python train.py --horizontal_flip=true --norm="batchnorm" --mixing="cutmix" --head_dropout=0.2 --residual_init="none" --muon_scale="match_rms_adamw" --adamw_lr_other_params=0.0012 --lr_schedule="wsd" --decay_fraction=0.3 --final_lr_fraction=0.05
Rows from block 5, named by matrix and row number. Each number is 200 + 40 x the weight over its row's rms, rounded and kept within 0 to 999. All counts start at 0. After the name is the row's rms in percent of the matrix's.
# convs0: first depthwise 3x3 conv (model.blocks.5.convs.0.weight, 480x1x3x3, trained with AdamW), a 3x3 kernel
convs0.0,094,172,235,248,227,147,155,236,240,160
convs0.1,033,218,136,126,209,230,155,175,225,184
convs0.2,111,175,234,252,158,173,280,184,179,214
convs0.3,093,128,172,230,150,147,220,193,238,183
convs0.4,180,191,226,203,251,205,119,200,174,139
convs0.5,056,234,175,174,256,205,177,220,115,176
convs0.6,053,148,232,268,241,209,187,196,138,184
convs0.7,054,201,238,153,256,235,168,142,161,222
convs0.8,048,257,251,120,198,236,226,208,189,204
convs0.9,096,205,288,166,147,184,226,221,169,184
convs0.10,047,183,167,234,243,191,170,169,162,118
convs0.11,146,139,146,148,165,186,161,214,237,224
convs0.12,090,247,267,219,189,252,206,196,142,166
convs0.13,083,243,179,143,197,196,208,122,208,251
convs0.14,052,160,215,261,162,247,225,185,247,153
convs0.15,095,191,172,278,157,169,145,209,184,162
convs0.16,058,220,211,232,149,196,264,206,128,170
convs0.17,070,190,146,193,222,149,164,270,200,154
convs0.18,058,158,198,156,120,253,228,196,189,176
convs0.19,073,276,214,237,156,157,233,204,164,229
convs0.20,025,131,200,162,224,187,199,222,237,125
convs0.21,084,199,179,182,161,199,179,272,250,137
convs0.22,153,178,147,162,160,171,243,191,225,268
convs0.23,059,253,196,190,213,205,234,120,224,256
convs0.24,053,288,242,212,172,213,241,209,155,196
convs0.25,148,213,220,193,223,267,206,263,261,231
convs0.26,201,216,162,152,236,165,125,193,164,170
convs0.27,104,161,183,251,162,220,265,197,197,262
convs0.28,084,250,236,221,141,208,249,143,215,230
convs0.29,123,251,273,235,215,243,248,203,202,229
convs0.30,106,222,235,291,178,165,162,232,218,197
convs0.31,066,278,156,185,198,178,172,189,216,267
convs0.32,087,230,194,181,270,212,183,164,133,155
convs0.33,054,209,177,213,216,154,241,201,104,184
convs0.34,137,240,243,245,201,207,182,147,143,149
convs0.35,061,177,216,115,172,257,227,213,167,180
convs0.36,138,138,132,214,220,166,188,254,191,167
convs0.37,155,238,218,191,190,166,207,130,156,267
convs0.38,061,214,196,157,215,181,140,205,174,113
convs0.39,073,217,176,233,189,259,170,259,185,135
convs0.40,054,207,199,137,163,207,232,170,269,247
convs0.41,079,205,228,220,183,261,160,153,143,154
convs0.42,125,184,215,209,142,125,163,220,236,242
convs0.43,064,283,218,249,234,213,209,224,155,170
convs0.44,077,177,188,275,222,219,155,141,217,161
convs0.45,077,198,235,146,196,241,225,282,168,182
convs0.46,069,212,135,195,219,207,118,234,241,200
convs0.47,092,177,181,225,225,174,167,278,164,145
convs0.48,108,216,179,143,226,197,106,181,196,225
convs0.49,079,161,189,230,200,191,133,240,191,126
convs0.50,087,229,209,240,156,189,253,169,253,257
convs0.51,136,178,184,148,193,178,188,212,266,276
convs0.52,115,175,219,217,176,136,283,194,172,227
convs0.53,060,205,238,182,258,214,265,235,200,260
convs0.54,102,200,246,193,109,144,181,175,196,200
convs0.55,113,263,223,225,263,206,182,138,167,198
convs0.56,078,183,226,256,230,229,182,269,192,142
convs0.57,085,137,224,218,148,239,213,150,172,157
convs0.58,161,242,254,182,222,275,221,161,192,237
convs0.59,117,157,207,226,196,211,197,195,167,97
convs0.60,113,204,179,122,255,229,170,226,217,247
convs0.61,113,274,264,210,215,204,201,239,225,151
convs0.62,034,161,227,273,198,222,154,184,215,261
convs0.63,060,160,261,150,236,232,147,225,188,173
convs0.64,092,182,123,197,146,232,181,258,209,179
convs0.65,119,220,206,173,212,200,156,113,186,142
convs0.66,152,176,176,128,158,157,156,199,166,161
convs0.67,051,254,216,217,253,209,212,235,233,125
convs0.68,053,212,263,145,215,187,241,270,209,189
convs0.69,087,179,203,254,167,159,240,256,170,149
convs0.70,043,192,227,193,109,211,234,237,193,149
convs0.71,096,152,154,173,219,237,158,205,274,217
convs0.72,106,209,202,234,261,200,143,246,245,245
convs0.73,046,218,288,200,235,160,179,189,150,178
convs0.74,040,174,199,191,180,208,220,284,267,165
convs0.75,060,287,207,207,252,187,188,220,236,246
convs0.76,128,161,146,180,212,171,244,264,240,231
convs0.77,130,234,130,178,234,193,160,169,264,210
convs0.78,078,266,156,215,232,163,215,128,189,198
convs0.79,126,117,226,209,223,149,226,240,235,195
convs0.80,210,234,209,223,180,248,291,213,194,237
convs0.81,077,250,224,168,204,228,182,143,253,255
convs0.82,059,203,193,268,198,216,176,292,188,218
convs0.83,068,144,237,187,185,202,238,218,148,129
convs0.84,066,138,187,200,161,142,233,136,194,216
convs0.85,047,212,214,156,167,223,252,116,205,173
convs0.86,040,163,173,242,215,132,216,224,236,141
convs0.87,030,196,206,192,157,136,166,117,204,185
convs0.88,070,222,169,102,179,212,169,232,223,184
convs0.89,159,176,198,221,128,152,247,160,155,208
convs0.90,076,202,236,289,136,199,225,183,210,204
convs0.91,096,281,208,163,138,197,228,193,222,234
convs0.92,082,226,226,202,175,241,192,108,185,244
convs0.93,093,235,150,212,150,226,261,141,186,198
convs0.94,074,215,145,181,165,136,182,271,209,204
convs0.95,093,274,208,149,232,165,214,164,170,238
convs0.96,089,128,139,176,241,215,213,237,200,162
convs0.97,047,182,282,216,206,180,215,192,123,179
convs0.98,106,140,194,254,234,170,162,242,232,161
convs0.99,092,145,199,229,157,180,238,270,188,242
convs0.100,073,209,128,161,211,202,216,240,126,186
convs0.101,164,122,157,157,169,158,171,229,189,206
convs0.102,107,239,200,136,152,215,257,158,182,232
convs0.103,184,135,197,240,133,189,238,154,193,185
convs0.104,115,148,210,230,158,178,266,231,150,224
convs0.105,065,170,234,153,229,176,211,250,176,126
convs0.106,089,200,107,146,199,230,197,230,221,224
convs0.107,158,186,262,198,230,218,130,203,150,158
convs0.108,047,175,161,129,188,270,225,189,174,228
convs0.109,087,117,235,256,180,219,236,173,198,185
convs0.110,173,243,224,184,274,230,171,260,192,172
convs0.111,171,256,237,163,243,203,138,226,230,165
convs0.112,069,190,202,222,240,190,235,191,185,303
convs0.113,129,136,178,145,190,179,223,254,237,237
convs0.114,096,177,214,196,295,230,157,203,204,157
convs0.115,154,232,245,220,199,199,172,127,146,155
convs0.116,080,230,287,214,214,192,247,178,157,169
convs0.117,100,220,142,171,160,138,190,148,183,165
convs0.118,085,192,193,212,139,221,252,143,251,238
convs0.119,075,269,205,187,264,193,159,177,145,212
convs0.120,085,125,239,249,179,236,235,218,226,230
convs0.121,083,185,113,195,245,210,148,187,189,239
convs0.122,071,158,178,141,182,146,223,140,178,230
convs0.123,078,206,202,180,189,226,233,240,258,285
convs0.124,074,281,223,177,151,225,194,181,142,203
convs0.125,095,158,140,258,134,200,231,220,193,193
convs0.126,075,264,190,152,167,208,222,149,181,258
convs0.127,094,130,159,163,256,215,193,243,216,231
convs0.128,135,272,248,200,228,219,153,163,192,154
convs0.129,058,158,211,217,162,264,254,233,201,253
convs0.130,134,210,271,293,192,188,196,183,187,195
convs0.131,098,207,211,199,251,170,159,261,273,204
convs0.132,071,240,159,260,193,204,264,169,237,168
convs0.133,075,151,187,230,178,222,245,253,182,131
convs0.134,161,185,126,217,193,131,232,211,190,248
convs0.135,107,252,207,274,176,135,181,175,213,213
convs0.136,164,215,226,225,221,198,186,137,129,142
convs0.137,157,220,170,125,272,201,153,203,196,192
convs0.138,100,279,163,155,210,234,203,185,213,255
convs0.139,085,196,164,195,210,230,159,140,269,246
convs0.140,101,141,209,206,188,209,244,108,194,210
convs0.141,070,254,255,194,201,161,257,162,160,224
convs0.142,095,276,259,182,178,197,211,144,178,225
convs0.143,077,212,219,192,99,213,171,216,187,152
convs0.144,196,266,245,256,222,188,182,186,168,148
convs0.145,065,185,156,232,222,160,147,257,222,149
convs0.146,070,123,222,212,193,168,163,208,271,181
convs0.147,088,166,194,274,153,147,222,202,226,241
convs0.148,077,227,213,113,217,216,215,225,191,133
convs0.149,112,187,206,179,206,205,206,128,205,292
convs0.150,072,153,183,262,208,181,179,247,216,132
convs0.151,035,176,194,139,151,205,253,161,249,169
convs0.152,120,182,185,140,184,226,132,187,261,227
convs0.153,078,284,189,150,198,200,261,218,184,218
convs0.154,105,196,196,119,207,195,153,139,192,159
convs0.155,125,175,125,194,190,168,171,237,239,256
convs0.156,056,221,233,234,217,155,219,244,257,261
convs0.157,082,270,226,196,176,192,180,129,236,239
convs0.158,170,197,209,134,207,215,151,241,275,203
convs0.159,103,214,260,184,210,219,182,270,267,188
convs0.160,088,163,150,128,148,184,208,234,213,233
convs0.161,101,132,195,259,163,250,241,222,218,197
convs0.162,051,178,141,201,197,223,193,225,217,105
convs0.163,129,245,196,128,248,191,154,250,190,187
convs0.164,086,234,225,190,120,198,238,149,210,244
convs0.165,065,174,179,265,194,239,156,244,198,140
convs0.166,173,146,144,171,204,244,239,227,250,228
convs0.167,107,230,202,252,171,170,221,139,139,236
convs0.168,097,196,261,225,269,189,141,238,211,190
convs0.169,063,258,181,184,184,217,224,279,163,161
convs0.170,071,307,223,221,186,234,214,215,191,205
convs0.171,080,195,136,188,162,234,260,158,211,244
convs0.172,207,212,243,183,247,201,150,199,163,122
convs0.173,144,127,151,169,196,226,227,220,258,223
convs0.174,059,273,151,206,187,237,168,153,236,225
convs0.175,074,241,159,116,170,202,207,162,238,214
convs0.176,064,202,221,177,293,181,164,245,180,226
convs0.177,080,186,215,250,240,240,139,226,200,139
convs0.178,098,254,262,188,182,149,255,192,172,227
convs0.179,096,182,220,270,217,208,212,253,223,129
convs0.180,189,245,218,174,146,233,257,191,150,239
convs0.181,063,177,204,217,260,254,158,156,185,255
convs0.182,099,141,268,185,146,206,235,175,169,219
convs0.183,083,298,209,171,238,191,192,205,170,237
convs0.184,100,186,147,191,190,253,278,233,175,227
convs0.185,043,226,195,156,193,210,139,216,183,114
convs0.186,045,133,201,230,139,182,257,201,218,162
convs0.187,045,110,211,194,193,258,180,217,233,170
convs0.188,101,105,189,231,182,194,248,237,187,192
convs0.189,074,210,270,233,169,242,224,162,181,143
convs0.190,118,148,131,241,166,144,192,212,180,219
convs0.191,103,213,208,178,204,237,204,143,156,284
convs0.192,189,198,179,219,127,170,266,203,204,256
convs0.193,085,190,223,171,203,201,220,140,107,184
convs0.194,079,260,219,201,182,139,231,159,155,242
convs0.195,058,220,235,142,168,177,209,228,122,232
convs0.196,134,279,222,245,196,164,177,153,162,182
convs0.197,076,195,173,220,207,225,203,243,232,101
convs0.198,099,154,193,223,228,227,205,246,149,126
convs0.199,130,232,279,202,171,210,218,132,193,235
convs0.200,053,173,258,281,163,196,227,229,194,175
convs0.201,070,152,205,152,239,214,150,238,140,178
convs0.202,070,191,207,216,255,218,103,211,228,180
convs0.203,087,224,175,178,229,240,220,104,182,182
convs0.204,088,244,182,126,219,230,203,170,206,268
convs0.205,187,219,185,193,226,210,187,101,150,180
convs0.206,081,215,223,229,152,221,119,223,168,157
convs0.207,141,154,163,133,174,205,168,151,203,248
convs0.208,065,225,228,180,170,157,250,143,155,244
convs0.209,120,244,252,237,199,239,140,152,219,175
convs0.210,042,237,176,213,175,272,127,169,194,212
convs0.211,074,224,207,148,134,243,211,215,139,229
convs0.212,025,179,229,164,221,200,148,204,164,286
convs0.213,066,175,153,138,235,158,135,211,182,204
convs0.214,091,222,193,180,229,179,197,142,260,272
convs0.215,078,179,178,163,177,237,263,257,191,146
convs0.216,066,159,146,158,202,187,286,188,200,218
convs0.217,071,121,190,235,171,209,226,154,251,178
convs0.218,084,154,158,179,247,207,230,230,270,233
convs0.219,056,286,221,245,153,203,200,165,224,177
convs0.220,058,182,286,168,187,215,170,179,139,206
convs0.221,156,227,151,268,187,155,219,239,176,244
convs0.222,083,186,247,270,197,165,183,197,167,134
convs0.223,146,201,194,237,151,153,247,203,192,278
convs0.224,056,226,237,229,187,215,175,217,233,104
convs0.225,075,190,184,238,203,216,279,266,230,171
convs0.226,072,141,153,151,141,213,222,208,241,221
convs0.227,083,208,174,199,257,166,268,230,139,202
convs0.228,085,163,234,248,171,149,210,234,181,133
convs0.229,078,126,157,234,163,187,245,162,210,171
convs0.230,097,272,189,181,158,175,218,229,257,155
convs0.231,075,190,230,185,245,205,204,240,199,298
convs0.232,166,258,234,208,187,206,238,123,190,246
convs0.233,067,177,267,219,191,228,119,202,192,161
convs0.234,131,223,191,139,143,175,237,189,195,268
convs0.235,054,259,237,169,227,183,137,210,155,237
convs0.236,067,244,231,161,237,199,244,146,141,218
convs0.237,218,176,174,225,263,179,145,254,245,216
convs0.238,204,220,198,196,213,208,193,258,285,256
convs0.239,047,113,197,214,201,187,198,278,212,187
convs0.240,041,203,187,257,287,222,237,184,182,170
convs0.241,040,246,248,202,229,224,169,184,180,117
convs0.242,084,187,134,154,178,182,201,176,201,280
convs0.243,104,190,167,227,239,217,233,217,219,105
convs0.244,070,234,224,254,175,221,202,251,200,122
convs0.245,038,225,169,220,177,185,294,182,160,172
convs0.246,044,229,207,179,176,234,179,145,210,288
convs0.247,111,205,175,134,152,279,189,172,198,202
convs0.248,125,217,228,194,161,162,244,264,191,135
convs0.249,104,264,215,232,262,193,144,232,180,174
convs0.250,068,187,263,181,216,166,141,199,162,140
convs0.251,044,153,239,254,166,237,220,258,203,162
convs0.252,075,240,240,246,130,156,170,182,169,210
convs0.253,035,222,122,210,254,174,213,137,202,209
convs0.254,087,156,171,175,118,232,229,191,154,189
convs0.255,098,209,245,207,265,237,203,234,128,182
convs0.256,029,260,180,255,140,203,165,195,250,198
convs0.257,041,208,275,211,228,195,213,211,125,156
convs0.258,066,159,155,230,185,175,205,237,255,133
convs0.259,064,206,182,232,219,217,158,260,242,128
convs0.260,033,240,152,230,211,202,232,135,149,240
convs0.261,042,188,163,161,170,201,213,154,200,291
convs0.262,164,162,173,175,148,201,255,173,222,269
convs0.263,047,205,173,218,173,240,299,191,174,218
convs0.264,218,253,223,235,262,232,235,233,237,237
convs0.265,052,227,203,299,218,182,195,158,179,168
convs0.266,106,189,223,214,223,222,252,202,128,132
convs0.267,078,271,224,272,194,150,170,186,207,198
convs0.268,088,239,206,164,204,202,232,113,213,253
convs0.269,191,207,206,182,231,205,129,259,215,135
convs0.270,104,143,175,197,129,172,157,154,198,174
convs0.271,072,246,190,113,157,224,166,176,214,219
convs0.272,099,180,119,157,181,171,176,245,231,228
convs0.273,076,148,146,181,178,146,238,233,224,244
convs0.274,059,266,233,216,229,218,227,265,185,151
convs0.275,111,169,175,180,214,180,144,182,179,111
convs0.276,109,144,138,137,224,214,163,218,196,229
convs0.277,083,148,144,143,222,205,144,209,226,231
convs0.278,084,150,245,238,232,241,233,197,260,233
convs0.279,080,235,211,193,224,214,213,104,186,149
convs0.280,065,176,213,169,231,231,207,158,245,283
convs0.281,140,175,225,216,233,191,187,261,191,112
convs0.282,066,176,172,182,194,185,198,280,250,141
convs0.283,124,247,194,258,252,220,234,261,175,185
convs0.284,083,192,231,215,217,224,245,282,248,164
convs0.285,066,217,166,109,219,254,187,234,206,201
convs0.286,140,117,194,220,133,191,230,178,233,206
convs0.287,091,193,256,248,227,177,134,208,229,151
convs0.288,043,230,191,188,214,266,200,160,133,251
convs0.289,052,121,217,170,182,136,208,191,208,248
convs0.290,052,241,233,211,130,240,240,189,246,235
convs0.291,087,155,156,162,248,220,159,230,219,142
convs0.292,101,232,152,238,266,160,154,215,169,180
convs0.293,162,258,198,177,193,237,187,122,183,249
convs0.294,213,192,238,248,200,238,245,259,253,230
convs0.295,089,126,162,168,241,210,231,232,181,153
convs0.296,066,207,165,132,187,185,198,120,188,240
convs0.297,073,260,161,193,143,222,186,179,257,160
convs0.298,054,185,288,185,154,230,149,178,207,197
convs0.299,060,182,239,299,165,217,225,194,182,183
convs0.300,191,148,187,220,129,188,246,177,203,257
convs0.301,064,212,241,216,208,260,241,204,207,116
convs0.302,166,182,233,234,171,184,233,131,132,186
convs0.303,156,237,247,195,223,159,114,228,202,184
convs0.304,113,233,227,177,219,242,252,142,195,262
convs0.305,055,256,202,149,247,181,156,165,187,147
convs0.306,060,240,202,161,205,200,160,145,223,278
convs0.307,072,190,238,237,251,185,165,259,210,137
convs0.308,093,303,218,177,228,188,192,185,203,241
convs0.309,072,170,211,183,154,175,283,232,185,152
convs0.310,069,262,240,264,227,216,173,164,180,163
convs0.311,116,211,243,284,151,195,253,190,200,214
convs0.312,089,232,157,138,174,210,130,183,242,195
convs0.313,144,160,181,252,156,131,189,235,239,192
convs0.314,105,222,254,271,184,209,220,140,162,191
convs0.315,160,256,214,191,263,204,153,225,190,136
convs0.316,127,246,179,159,214,217,210,141,211,278
convs0.317,117,172,222,232,154,189,263,225,143,154
convs0.318,060,138,209,164,229,227,228,224,147,142
convs0.319,110,168,175,153,228,252,237,144,150,191
convs0.320,065,174,217,188,180,149,258,174,148,140
convs0.321,104,129,193,158,186,236,254,209,150,179
convs0.322,050,230,213,169,254,141,170,170,265,201
convs0.323,062,256,230,137,190,252,223,153,181,223
convs0.324,101,202,142,172,276,214,172,205,174,148
convs0.325,052,206,186,257,209,228,107,235,189,193
convs0.326,113,140,140,175,167,139,207,162,189,214
convs0.327,090,186,193,108,211,254,172,213,240,205
convs0.328,097,177,203,228,138,181,173,266,256,225
convs0.329,079,231,250,165,164,193,224,135,159,242
convs0.330,166,183,210,273,182,161,156,242,256,197
convs0.331,091,193,164,250,161,261,243,206,167,152
convs0.332,184,255,244,248,250,244,228,238,216,210
convs0.333,084,180,183,173,181,174,260,150,193,276
convs0.334,113,195,151,144,149,173,224,166,187,259
convs0.335,055,195,189,267,268,235,232,198,250,219
convs0.336,060,243,169,226,255,209,131,164,208,240
convs0.337,047,234,219,131,186,151,216,173,222,264
convs0.338,129,123,220,256,151,196,220,166,205,229
convs0.339,050,177,133,253,208,183,264,222,234,219
convs0.340,053,255,202,201,212,179,146,179,160,124
convs0.341,078,138,201,226,223,168,176,271,197,147
convs0.342,063,218,225,211,218,206,214,167,96,170
convs0.343,064,148,140,196,229,192,172,166,231,135
convs0.344,070,256,266,179,233,178,202,217,203,267
convs0.345,066,215,228,231,210,206,174,263,199,112
convs0.346,057,256,263,159,233,151,210,215,158,207
convs0.347,080,180,223,210,157,193,230,274,230,135
convs0.348,160,274,260,229,253,227,178,210,185,189
convs0.349,103,217,135,209,233,164,129,167,203,166
convs0.350,085,200,222,167,115,233,224,161,178,243
convs0.351,125,140,166,230,166,154,225,246,181,248
convs0.352,107,122,187,179,194,190,225,249,211,134
convs0.353,061,225,198,230,209,193,182,258,276,257
convs0.354,089,193,164,197,161,183,200,285,263,189
convs0.355,066,243,156,222,247,176,235,212,236,267
convs0.356,078,194,224,266,204,239,266,253,190,222
convs0.357,092,162,106,196,209,181,173,240,225,227
convs0.358,077,199,237,199,159,170,279,176,156,242
convs0.359,093,204,209,169,202,194,93,209,180,238
convs0.360,095,219,215,101,211,242,235,199,229,205
convs0.361,087,247,173,165,179,175,223,171,184,287
convs0.362,155,190,182,107,189,244,241,165,194,216
convs0.363,071,133,215,175,126,206,236,170,222,230
convs0.364,107,283,239,218,210,229,218,135,213,200
convs0.365,066,217,221,281,165,163,153,152,203,189
convs0.366,184,150,165,169,250,183,184,247,266,190
convs0.367,104,229,255,266,173,161,211,227,203,144
convs0.368,150,245,250,145,235,194,135,190,170,179
convs0.369,057,196,136,269,234,155,198,204,186,153
convs0.370,105,201,118,138,190,182,158,167,187,182
convs0.371,131,187,210,203,185,214,225,120,136,148
convs0.372,116,241,275,195,240,242,234,249,208,213
convs0.373,075,196,187,144,202,248,170,276,242,215
convs0.374,056,238,226,136,170,173,225,213,180,273
convs0.375,126,259,250,269,230,196,220,241,223,189
convs0.376,062,202,223,217,148,206,245,173,112,184
convs0.377,063,148,193,262,133,180,220,226,178,235
convs0.378,052,250,220,297,188,186,231,197,173,191
convs0.379,049,224,244,165,194,227,163,233,267,146
convs0.380,133,247,257,287,211,183,218,216,189,220
convs0.381,080,107,203,252,205,185,242,187,180,220
convs0.382,150,219,294,238,180,210,192,222,149,190
convs0.383,079,132,179,213,199,234,202,254,141,159
convs0.384,073,179,212,192,195,181,152,299,234,195
convs0.385,076,174,279,144,152,212,175,171,212,220
convs0.386,049,141,162,228,221,138,251,209,201,242
convs0.387,061,221,229,186,270,186,145,217,230,260
convs0.388,084,199,212,246,187,180,233,266,181,124
convs0.389,070,240,236,251,165,207,214,194,175,117
convs0.390,105,284,168,152,247,222,215,177,207,179
convs0.391,058,172,242,250,171,197,244,136,154,221
convs0.392,071,199,189,193,156,208,121,187,254,254
convs0.393,105,276,278,224,181,216,226,176,186,203
convs0.394,085,259,141,209,219,161,134,198,218,172
convs0.395,094,239,195,201,277,182,122,210,181,192
convs0.396,069,142,242,153,232,202,240,134,199,187
convs0.397,133,231,203,205,230,209,172,205,213,93
convs0.398,074,195,222,194,241,265,148,206,212,130
convs0.399,084,171,173,188,155,196,217,129,136,167
convs0.400,040,255,247,222,198,229,184,203,116,221
convs0.401,061,248,171,150,190,196,228,174,170,279
convs0.402,049,237,187,142,188,181,173,163,242,272
convs0.403,067,147,249,259,171,227,189,260,196,180
convs0.404,051,195,206,231,188,157,290,158,168,176
convs0.405,049,166,273,212,185,162,186,142,156,225
convs0.406,106,150,205,223,213,132,155,238,237,159
convs0.407,206,253,230,221,159,181,210,133,149,169
convs0.408,108,165,163,261,227,170,173,267,216,170
convs0.409,056,265,163,217,174,195,126,224,241,195
convs0.410,047,222,195,194,207,125,269,193,254,178
convs0.411,160,233,237,213,241,198,195,147,140,141
convs0.412,196,200,248,163,150,135,196,198,147,165
convs0.413,051,244,185,151,170,145,225,135,170,197
convs0.414,069,199,156,129,280,216,224,204,209,211
convs0.415,236,249,191,158,267,203,143,234,217,168
convs0.416,075,153,225,265,185,252,226,217,214,142
convs0.417,082,264,224,189,231,187,150,152,150,166
convs0.418,036,231,174,258,217,177,271,176,253,187
convs0.419,184,167,188,165,150,179,198,154,136,148
convs0.420,078,187,177,225,208,175,136,134,212,262
convs0.421,047,175,216,241,222,190,175,111,250,212
convs0.422,112,275,229,121,194,216,225,177,184,200
convs0.423,111,198,161,152,283,203,169,250,211,189
convs0.424,062,211,204,170,176,273,207,157,239,264
convs0.425,059,178,196,173,223,221,249,209,111,242
convs0.426,129,166,136,140,144,187,204,205,216,156
convs0.427,059,136,181,135,215,207,193,248,227,249
convs0.428,069,181,211,175,217,239,220,234,239,108
convs0.429,134,159,176,193,215,198,129,244,253,154
convs0.430,115,241,211,212,165,238,207,129,212,267
convs0.431,075,264,181,206,156,220,160,162,179,264
convs0.432,156,200,176,156,265,211,180,259,259,212
convs0.433,072,244,227,215,188,164,274,244,246,223
convs0.434,055,185,197,265,278,156,197,224,209,166
convs0.435,081,180,174,257,180,154,210,274,234,231
convs0.436,110,151,167,148,169,223,279,195,219,191
convs0.437,065,195,232,215,237,256,113,200,192,170
convs0.438,069,160,145,179,196,258,231,136,172,192
convs0.439,078,213,242,251,228,177,196,162,179,118
convs0.440,091,242,197,203,142,182,205,112,176,222
convs0.441,055,246,211,167,163,248,283,207,176,203
convs0.442,069,208,189,191,248,245,275,140,175,209
convs0.443,093,152,190,280,248,193,192,240,187,163
convs0.444,096,210,271,215,228,209,188,204,134,139
convs0.445,113,246,186,144,246,220,148,229,232,157
convs0.446,091,147,190,154,179,174,141,252,243,183
convs0.447,074,129,131,173,191,195,157,221,196,239
convs0.448,076,202,255,213,182,220,201,115,145,187
convs0.449,104,175,202,140,263,262,228,186,169,178
convs0.450,133,270,269,188,212,232,189,163,178,162
convs0.451,077,227,186,233,135,166,256,209,234,148
convs0.452,084,191,150,240,156,132,233,243,198,227
convs0.453,093,204,265,246,219,169,166,172,155,252
convs0.454,063,210,254,166,160,220,280,189,220,235
convs0.455,171,222,190,134,186,217,213,136,209,268
convs0.456,173,208,205,213,161,198,221,160,130,125
convs0.457,177,142,143,237,147,186,246,189,184,229
convs0.458,044,146,156,196,235,190,113,210,224,197
convs0.459,114,226,259,267,154,187,243,174,174,215
convs0.460,103,170,211,196,274,241,178,147,150,220
convs0.461,052,170,161,216,154,200,284,217,235,169
convs0.462,064,146,255,229,166,157,194,167,234,248
convs0.463,056,195,240,246,145,182,178,272,215,163
convs0.464,087,193,172,289,184,203,264,227,181,211
convs0.465,107,220,197,226,143,187,203,120,157,160
convs0.466,038,131,183,247,237,175,251,205,244,223
convs0.467,088,185,220,254,228,211,181,243,215,113
convs0.468,040,143,203,191,207,210,210,113,154,167
convs0.469,109,242,253,205,123,186,224,155,176,223
convs0.470,094,178,214,224,199,208,198,276,207,115
convs0.471,068,224,204,159,165,144,229,183,206,281
convs0.472,058,202,185,141,232,174,266,142,224,224
convs0.473,136,240,249,233,201,203,180,178,139,132
convs0.474,157,235,154,117,174,154,212,175,187,220
convs0.475,109,139,176,225,147,219,206,252,217,143
convs0.476,068,178,214,198,194,267,284,216,156,193
convs0.477,105,278,210,154,241,251,200,177,164,194
convs0.478,103,200,186,164,207,249,238,256,276,200
convs0.479,070,151,193,222,214,222,238,226,174,111